Rows from block 2 of a small image colorization model, named by matrix and row number. Rows with one number belong to one channel. Each number is 128 + 24 x the weight over its row's rms, rounded and kept within 0 to 255. All counts start at 0.
After each channel's rows are labels from the 100 images, of 14976, where the channel reaches its highest value: "top examples" is what is common among them. Only what is clearly more common there than usual is listed. The data: abstract colour fields from 500 small random pattern networks.
# convs0: first 3x3 conv (model.blocks.2.convs.0.weight, 96x96x3x3, each kernel summed), inputs 0-95
# convs1: second 3x3 conv (model.blocks.2.convs.1.weight, 96x96x3x3, transposed, each kernel summed), outputs 0-95

convs0.18 [104 139 107 155 164 146 130 150 124 128 175 116 151 132 138 136  94 138  98 138 168 137 133 136 154 152 136 143 120 153 120 144 120 135 152 143  98  94 118 174 170 174 129 148 158 160 135 111 136 150 120 126 144 123  93  96 106 163 142 123 112 211 115 111 117 132 105 137 126  81 141 130 166 142  89 170 160 157 105 149 130 123 125 154 156 130 136 127 126 110 111 174 111 100 102 136]
convs1.18 [151 148 174 128 171  88 150 136 126 113 140 143 122 119 141 126 133 131 145 171 115 155  84 167 154 148 121 114 149 146 126 129  91  98 165 163 125 162 130 148 111 144 110  96 163 157 132 168 132 128 108 115 137 124 148 132 131 102  98 116  99 190  92 168 128 134 108  88 103 144 150 132 119 137 125  93  92 136 167 113 119 124 140 127  96 107  84 185  93 125 120 135 123 135 142 123]
top examples: smooth; bright

convs0.83 [156 117  74  87 119 127 115 126 141 115 119 111 103  76 151 108 142 164 117 123 121 128 146 101 109 137 123 124 107 140 114 120 102 131 146 110 135 153 131 140 128  84 103  91 108  93 100 139 112 166 104  89 118 136 116 125 137 138 112 106 165  85 145 132  34 100 105 108 129 129 102 161 145 128 150 116 147 115 121  80 128  94 135 108  99 107 154 162 123 118 116 103 129 130 147  97]
convs1.83 [117 152 130 157 150  90 137 119 159 104 138 125 120 137 103 125 144 133  84 159  84 191 119 168  82 123 141 133 106 140  81 172 148 113  99  88 139  78 119 149 134 148  75 151 122 128 121 119 111 173  95  98 123 101 135 108 119 101 109 135 112 127 152 170 110 120 130 139 120 143 135  99 141 117 154 119 126 127 132 122 167 101 151 110  83 141 119 154  97 146 141 150 143 121  97 138]
top examples: mostly blue; smooth

convs0.58 [154 148 126  97 117 114  84 147  82 129 117 122 170 133  88 134 110  86 116 150 120 133 127 152 169 169 151 159  82 115 174 148 112 111 167 128 104  90 145 107 122 102 130 134 120 132 126 130 170 164 139 109 119 155 151 117 133 119 102 135 116 129 158  79 140 153 140 163 133  91 124 110 132 136  78 116 120 144 174 148 115 115 143 124 109 130  87 154  99 139 107 119 153 168 153 139]
convs1.58 [174  98 111 130 156  86 140 112 114 144 144 133 111 152 113  97 142  85 149 113 104 138 104 158 120 115 101 133 129 113 130 184 170 126 141 145  93 145  79 173  95 115 138 123 110 155 145 160 147 129 123 106 147 100 123 181 108 150 165  95 117 144 162 178 140 144 164 155 103 106 107 186 144 155 118 122 131 129 140 150  94 121 122 112 143 117 126 142 119 126 112 118 127 137 122 166]
top examples: smooth; mostly green

convs0.68 [134 135 116  91 111 110  80 136 109  76 179 137 116 105 142 121  82 159 157 154 129 126 142 131 169 152 130 154 112 100 146 135 136 112 169  99 134 143 112 130 131 126 143 112 119 129 120 114 151 145 110 126 121 166 141  97 130  63 113  71 163 125 105 128  85  92 112 154 128 139 132 158 146 144 139 102 143 173 145 155 134 125 189 131 137 102 142  95 125 104 135 110 144 113 132 106]
convs1.68 [154  88 161 135 101 149  96  95 136 141 122 127 117 146 155 137 152  89 107 118  98 121 162 151 108 140 175 137 111 121 119 130 122 115 108 128 125 175 123 108  88  77 148 141 123 118 133 165 133 144 125 116 113 159 138 106 149  85 127 119 117 158 173 139  99 138 167 119 115 144 118 101 105 153 164 139 127 142  89  75 153 113 154  83 128 121 133 124 104 120 129 100 119 128  75 177]
top examples: smooth; mostly blue; dark

convs0.16 [134 172 138 116 138 145 118 142 119  85 138  97 159 146 114 152 147 100 108 146 117 124 140 111 136  72 117 125 112 133 106 128 119 116 132 176 116 114 162 129 163 167 135 180 165 174 104  95  74 117 128 100 127 131  99  97 132 179 133  97 150 197 122 137 124 135 113 149 126  91  95  79 116 146 135 129 139 154  93 122 122 125 131 125 141 110 148 112 148 103 123 103 120 146 117 128]
convs1.16 [150 166 117  89 158  99 101  90 143 125 126 146 111 129 124 105 141 150  92 136 147 139  99 116 136 103 130 102 146 119 141 102 155 118 147 140 109 139 102 132  62 120 180 124 130 145 150 135 146  67 185 136 182 118 124 140 122 151 134  99 105 183 114 157 104 171 115 120 119 106 120 129  92 116 113 102 121 121 111 159 105 148 121 132 106 124 105 102 120 125 144  98 153 168 118 128]
top examples: mostly blue; dark

convs0.9 [148 133  73  92  86 104 115 153 118  89 166 105 135 103 151 158  78 181 130 144 118 153 115 124 155 142 124 141 116 124 157 115 100 102 174 119 130 129 106 125 129 143 127 128 144 136 120  76 158 145 123  97 117 141 121  82 117 141  92  76 155 154  88 100 104 107  66 146 129 128 117 138 125 161 155 126 147 126 134 114 118 111 161 148 102 106 157 124 114 139 122 127 120 115 148 116]
convs1.9 [155 108 162 184 153  98 124  98 129 126 146 123 113 133 139 148 109 107 151 140  91 148 110 136 149 134 176 136 102 140 115 141 134 146 106 148 120 123 104 177  88 134 100 133 156  88 110 135  76 167 120 105 133 108 156 114 147 104 145 107 124 144 181 140 136 116 112 107 133 189 130  81 158 132 152 140 113 143 105 112 121  95 149 107 130 111 123 153  97 164 144 126  85 132 103 149]
top examples: smooth; mostly green

convs0.31 [132 165 133 135 106 127 149 203 122 114 183  96 126  92 100 135 125 117 123 164 114 119 158 104 160 109 134 137 118 163 156 100 130  88 158 196 143 124 161 157 146 139 134 126 145 155 132 119  94 102 122 141 125 125 127  96 122 154 132 120  99 126 115 131 112 138 106 117 128  87 129 114 101 181  98 154 124 122  99 104 114 111 151 131 105 112 146 130 175 144 104 140 112 106 104  92]
convs1.31 [149 139 143 119 164 112 125  97 134 122 123 158 149  93 125 136 122 109 133 131 112 118 117 142 135 109 121  69 129 152 155 140 124 117 150 158 115 142 153 117 107 107 179  88 122 170 109 163 129  80 168 113 139 134 112 131 136 147  94  99 102 191 161 190 136 133 152 121  93 157 125 121 105 132 133 110 153 101 100 134 165 129 151 153 113 120  86 130 120 151 155  91 116 157 103 117]
top examples: mostly blue; fine detail

convs0.59 [ 98 102  95 140 146 138  94 120 134 168 107 143 132 126 100 103 119 110 134 110 120 147 121 160 137 170 126 138 139 144 143  72 143 111  83 122  77 114 128 101 160 147 130 109 131 115  76 120 137 110 102 145 122 118 176  84 139 188 105 151 104 133 120 135 150 135 144  88 128 142 116 162 118 138 113 118 102  98  74 127 134 158 113 139 182 101 111 126 122 145 113 102 104 130  93 125]
convs1.59 [105 151  99 150 143 140 116 141 136 172 105 135 121 104 122  96 120 107 149  91 123 124 120 121 120 134 182 126 135 126 118 110  58 146 109 141 156 124 128  95 130 129 134 158  88 147 127 118 151 141 123 151 119 124 138 125 149 112 155 105 141 126 108 118 104 102 151 107 175  88 113 214  99 148 109 149 116 116 145 149 114 139 137 167 181 119  94 135  95 134 147  88 100 119 138 108]
top examples: smooth; dark; mostly green

convs0.92 [130 112 105  94  78  92 130 149 105 131 155 150 121 123 150 121 110 165 124 149 109 113 117 151 149 158 122 175 137 124 144 121 141  94 132 121 111 137 104 128 131 119 130  75 129 118 113  98 161 157 155  85 119 147 153 107 149 122 148 113 151 167 147  96 104 109  54 138 127 123 104 111 120 159 132 104 151 122 117  65 152 159 159 128 111  78 145 103 133 149 113 148 144 121 109 104]
convs1.92 [143 104 136 123 130 101 128  92 101 153  97 127 125 162 149  93 120 154 126  96 112 123 138  93 127 153 113 135 119 141 118 164 121 112 154 108  90 117  88 116 149  56 112 136  82 130 131 153 138 139  95 127 123 121 143 137 152 103 162 109 129 152 156 139 110 145 118 107 114 109 110 121 146 143  90 134 136 123  95  72  98  92 122  94 130  92 132 156 105 141 138 138  63 130 119 182]
top examples: smooth; mostly green; dark

convs0.44 [141 190 170 121 123 183 111 113  96 118  96  75 143 109 133 144 168 138 114 131 106 132 172 123 130 118 132 135  90 136  67 109 133 132 113 127 113 118 150 119 130 161 132 144 152 164 141 165  80 138 112 107 118 152  93  99 138 141 157  93 161 115 125 122 119 136 121 120 130  96  49 109 127 162 135 109 137 134 117 135 129 139 143  93 128  84 127 103 125 122 121 137 133 148 132 137]
convs1.44 [144 133 127 124 124 141 103 132 108 109 103 141 146 112 137  87 145 137 105 132 100 144 137  79 147  89 163 113 134 107 117  79 151 142 147 114 135 151 109 126 120 103 151 123 128 136 148 109 162  84 162 113 155 109 131 111  71 169 137 112 120 122 117 124 107 144 131 127 120 109 137 139 117 126  98 105 136 105  93 143  44 104 129 111 130 113 161  71 137 103 184  91 152 141 107 132]
top examples: mostly blue; dark

convs0.50 [178 160 106 128 123  87  97 160 107 142 117 124 128 140 136 122  59 104 139 149 121 114 133 130 128 109 140 141 133 167 117  89 115 151 203 140 112 123 144 109 120 119 136 171 160 107 112 152 112 162 135 139 114 118 150 129 154  98 148 108 116 104 155  99 164 130 188 139 128 101 120 139  81 108 141 116 168 157 118 173 158 133 122 116 101 109 117 144 141 143 149 128 149 145 114 142]
convs1.50 [117  94 108 146 108 129  95 131 128 160 122 105 140 121 102 164  74 122 103  95 127 121  93  89 152  97 167 110 134 147 146  99 105 120 112 105 101 114 100  89  92 141 122  66  87 121 108 140 137 114 139 116 166 143  98 132 176  82 140 100 104 165 115 112 108 126 122 127 118 138 137 150 120 164 111 133 115 123 140 129 124 111 141 151 119 114  98 160  95 136 151 123  69 103 125 107]
top examples: dark

convs0.35 [152 106 156  90  69 121 121 162 116  98 160 126 125 134 117 126  99 133 108 149 104 138  78 135 171 124 153 128 107  89 165 150  91 113 133 147 119  98 140  95  85 134 114 135 146 125 107 113 149 138 109 118  93 132  99 115 115 130  97 124 118 143 110  82 164  94 110 171 129  97 119 105 113 165 123 127 107 111 174 149 115  89 158 116 136 155 130 138 104 106 136 124 143 157 131 177]
convs1.35 [154 119 123 144 160 106 142  95 141 144 112 171 105 127 131 140 130  84 137 135  87 105 146 159 146  95 155 122 113 151 113 140  81 145 124 161 132 155  93 170 122 147 135 139 140 132  95 179 136 138 133 102 123 122 142 117 158  84 138 173 109 144 153 146 110  98 116 132 162 116 149 147 104 155 144 138  80  99 151 156 131 137 180 126 135 167  91 135 119 169 132 102 107 124  90 125]
top examples: smooth

convs0.71 [135 176 151 132 132 149 124 154 112  58 146 111 158 108 114 154 144 103 119 145 112 128 144 111 149  80 122 126 105 144  88 130 106 113 125 180 100 110 170 136 146 162 118 158 158 175 136 133  92 108 153 104 132 151 105 103 134 187 129  98 153 173 126 139 127 124 130 139 128 125  91  84 125 168 121 119 135 150 106 118 141 126 137  97 125  93 154 110 147  96 114 113 128 131 109 143]
convs1.71 [157 168 115 101 154 123 118  90 145 129 144 151 112 125 113  85 151 130 104 132 130 128 118 127 118  89  96 104 146 117 128 106 128 120 157 153 133 145 121 123  74 114 179 136 128 147 120 137 139  71 183 140 178 121 118 143  88 180 120 101 143 157 124 162 101 161 105 120 136 119 123 140 112 101 101  87 111 127 131 163 132 121 112 100 122 112 121  90 136 111 155  85 155 156 103 150]
top examples: mostly blue; dark

convs0.57 [162 141 130 109  97  84  92 148 181 123 150 116 103 149 106 142 127 124 155 118 167 112 146  90 124 124 135 117 128 133 114 130 146 110 177 148 148 116  89 111 111 135 154 149 119 150  86 155 157 128  92 155 128 100 131 135 105 151 140 100 116 155 119 135 187  88 129  85 129  99 134 141  84 125  92 105 153 149 118 158 106 121  93 120  81 159 155 161 128 132 142 127 148 112 132 152]
convs1.57 [ 71 104 106 141 136 131 116 123 112 120 123  89 120 102 109 133  68 105 138 131 144 135 104  85 167 130 166 114 138 120 138 124 141  93 102  83  93 115  97 116  81 149 107 117 125  79 137 137 108 121 149 127 165 123  92 102 178 124 144  96 125 137 133  99 106 117 152 100 129 126 134  95 126 141 101 103 142 134 154 123 121 124 129 165 142 117 153 151 101 135 151  97 131  99 162  74]
top examples: bright

convs0.33 [ 95 138 134 131 103 148  80  81 114 100 114 141 126 112  76  60 135 104 133  68 124 122 148 127 104 173 112 107 125 114 115 110 142  98  81 108 122 128 144  97 144 132 141 130 133 116 130  77 157  87 139 152  91 130 108 106 147 158 139 141 118 136 120 138 133 114  98 123 128 116 123 122 120 126 100 114  72 121  92 130 143 128  73 117 128 103 133 134 122 147 134 103 108  93 123  89]
convs1.33 [124 123 103 150 127 134  90  87 129 126 124 134 139 106 140 112 143 100 146  72 126 119 121 155 119 121 137 111 158 127 146 142 121  99  97 154 143 154 117 118 116 145 124 176 119 142 120 132 145 141 123 137 147  79 105 136  86 144 153 104 161  86 131 106 123  81 141 103 180 100 104 164 107 129 120 173 146 105 169 148 100 128 143 159 169 135 128 123  88 156 102  82 159 108 122  92]
top examples: mostly blue; dark; smooth

convs0.34 [127 162 161  88 122 139 138 175 105 133 144 103 124 141 114 151 131 122 135 136 107 118 148 125 133 135 110 133 122 103  79 141 156 176 137 134 140 135 147 113 120 142 126 130 132 129  91 176 121 165 118 152 103 139 173 120 122 198 165 179 134 117 117 121 124 152 157 134 131 180 110 108 128 155 114 108 106 111  91 143 127 124 168 120  76  78 143 100 125 114 102  88 138 145 149 131]
convs1.34 [120 125 129 174  88 138 100 148 123 102 122 122 138 107 143  83 138  96 130 114 121 104 143 108 151 123 152  82 143  74 128  97 121 128 149  94 133 109 150 109 145  85 158 129 139 160 143 137 135  88 160 140 145 153  78 142 118 149 171 105 179 107 104  94 145  92 131 102 110 151 106 133 117 131 123 106 118 132  96 147 114 108 114 133 114  95 189  95 111  94 128 114 126 121 102 113]
top examples: dark

convs0.94 [136 167 159 100  99 134 151 178 116 125 176 115 137 106 135 142 154 122 101 173 100 130 147 120 157 128 136 162 107 134 107 113 100  79 165 182 138 114 157 145 107 159 129 127 141 143 118 130 145 124 138 125 112 149 107 105 132 171 113  99 136 203  89 134 141 135 141 139 131  77  96 131 139 160 108 114 139 106 120  89 126 129 169 115 117 104 129 120 125 127 102 139 128 145  95  96]
convs1.94 [150 157 139 135 167 135 131  89 124 143 112 144 163 108 121  86 150 102 144 139  99 106 139 132 145 114 147 108 111 162 137 153 120 116 124 153 141 161 127 151 111 139 178 110 131 155  88 139 130  82 180 112 128 134 133 127 155 159  59  90 105 153 167 145 105 114 146 101 119 132 155 129 110 132 145 107 133  89 102 159 118 116 133 124 142  94 114 103 126 152 169  77 123 143  96 152]
top examples: mostly blue

convs0.89 [135  69  94 103 124 135 118 128 142  93 110  92 132 117 113 109 139 130 125 108 103 120 159  80  91  96 126 112 107 129 135 105 114 119  74 136 128 157 115  92 117  96 112 140 135 133  74 134 124 167 132 137 126 120  71 184 120 138  88 146 142  80 141 104 133 127  94 143 128 111 146 102 104 147 124 102 139 108 143 122 108 113 100 144 153 181 169 133 106 134 131 101 147 106 119 143]
convs1.89 [113 127 121  74 107 101 134  64 158  84 140 136  95 161 187 114 142 129 102 155  82 167 135 150 113 132 117 105  98 135  99 136 106 127 153 134 101 130 101 106 134 159  83 116 123 125 124 147 108 154  96 108 118  97 148 145 110 126 132 139 146 119 126 139 112 126 109  94 165  98 126 119 140 102 147 116 163 129 146 124 150  94 153 107 150 140 136 181  98 105 127 115 148 102 100 156]
top examples: smooth; mostly green; bright

convs0.88 [149 103  87 131 162 111 126 143 115 129 158  95 132 105 139 135 122 120 130 114 166 138 139 138 131 159 149 152 145 131 166 132 164 107  94 113 128 136 114 130 152 105 167 102 139 145 144 121 145 124 104 156 134  88 142 137 145 152 121 132 115 142 109 155 134 172 120 130 128 136 186 112  94 166 120 146 132 163 150 102 121  94 113 171 117 141 120 149 202 170  95 126 141  74  79 130]
convs1.88 [120 115 104 118 169 131 121 100 133 118 109 132 121 125 120 156  94 116 143 143 171 148 137 150  73 167 138  98 160 126 175 107 108 133 105 111 152 120 127 119 111 102 125  99 104 134 118 135 144 107  97 102 107 157 137 146 137 132 122 149  98 156 144 147  95 164 164 122  89 154 162 139 142 135 150 140 155  78 120  82 165 157 147 182 131 110 114 165 125 158 129 105 107 141  86 101]
top examples: smooth; mostly green; dark

convs0.86 [159 105  99 140 168  89 115 133 111 139 181 141 138  95 112 128 133 125 137 124 125 138 115 111 125 109 148 157 141 126 173 107 125  91  89 103 120 150 124 116 148  81 174 105 146 138 136 139 114 137 132 162  99 102 163 125 136 146 133 131 128 101 118 156 138 122 120 151 129 138 179 106  80 159 118 149 125 156 157 112 121 100 107 170 120 139 133 153 193 179 123 133 119  88  94 116]
convs1.86 [124 116 102 121 164 131 123 115 134 122  84 136 131 118 111 166  93 113 145 137 162 147 114 161  67 132 160  97 156 128 174 102 117 124  98 115 137 110 132 120 104 104 119 106 119 129 147 125 157  81 112  88 125 151 135 131 147 136 128 153  92 158 137 144  98 150 160 141  85 149 142 141 145 141 148 147 155  77 121  80 163 151 158 172 136 113 108 163 112 155 135 105 122 138  99  98]
top examples: smooth; mostly green; dark

convs0.56 [152 137 119  98 113 148 121 163 119 106 152 100 106 109 157 111 110 114 159 136 105  97 157 123 119 115 135 148  94 160 102 145 106 112 189 158 113 114 117 116 167  59 123  94 128 142 123 135 164 148 110 145  90 157 100  88 127 154 132  88 116  99 118 117  90 127 127  97 129 133 122 115 107 149 112 100 165  87 124  98 110 146 146 109 107  91 113 116 119 127 131 133 181 111 119 103]
convs1.56 [127 113 107 145 106 147 153  81 142 140  58 124 149 124 162 113 125 147 123  96 135 150 133 140 107 111 127 126 119 154 120 142 119 127  66  72 102 145  91 135 130 121 115 120 118 129  89 171 119 160  93 117 132 157 126 121 146 110 146 147  83 141 142 121 151  79 148 129 109 154 161 112 152 136 129  95 159 112 128 109 127 126 145 116 154 105 139 168 100 146 153 146 141 127  60 139]
top examples: smooth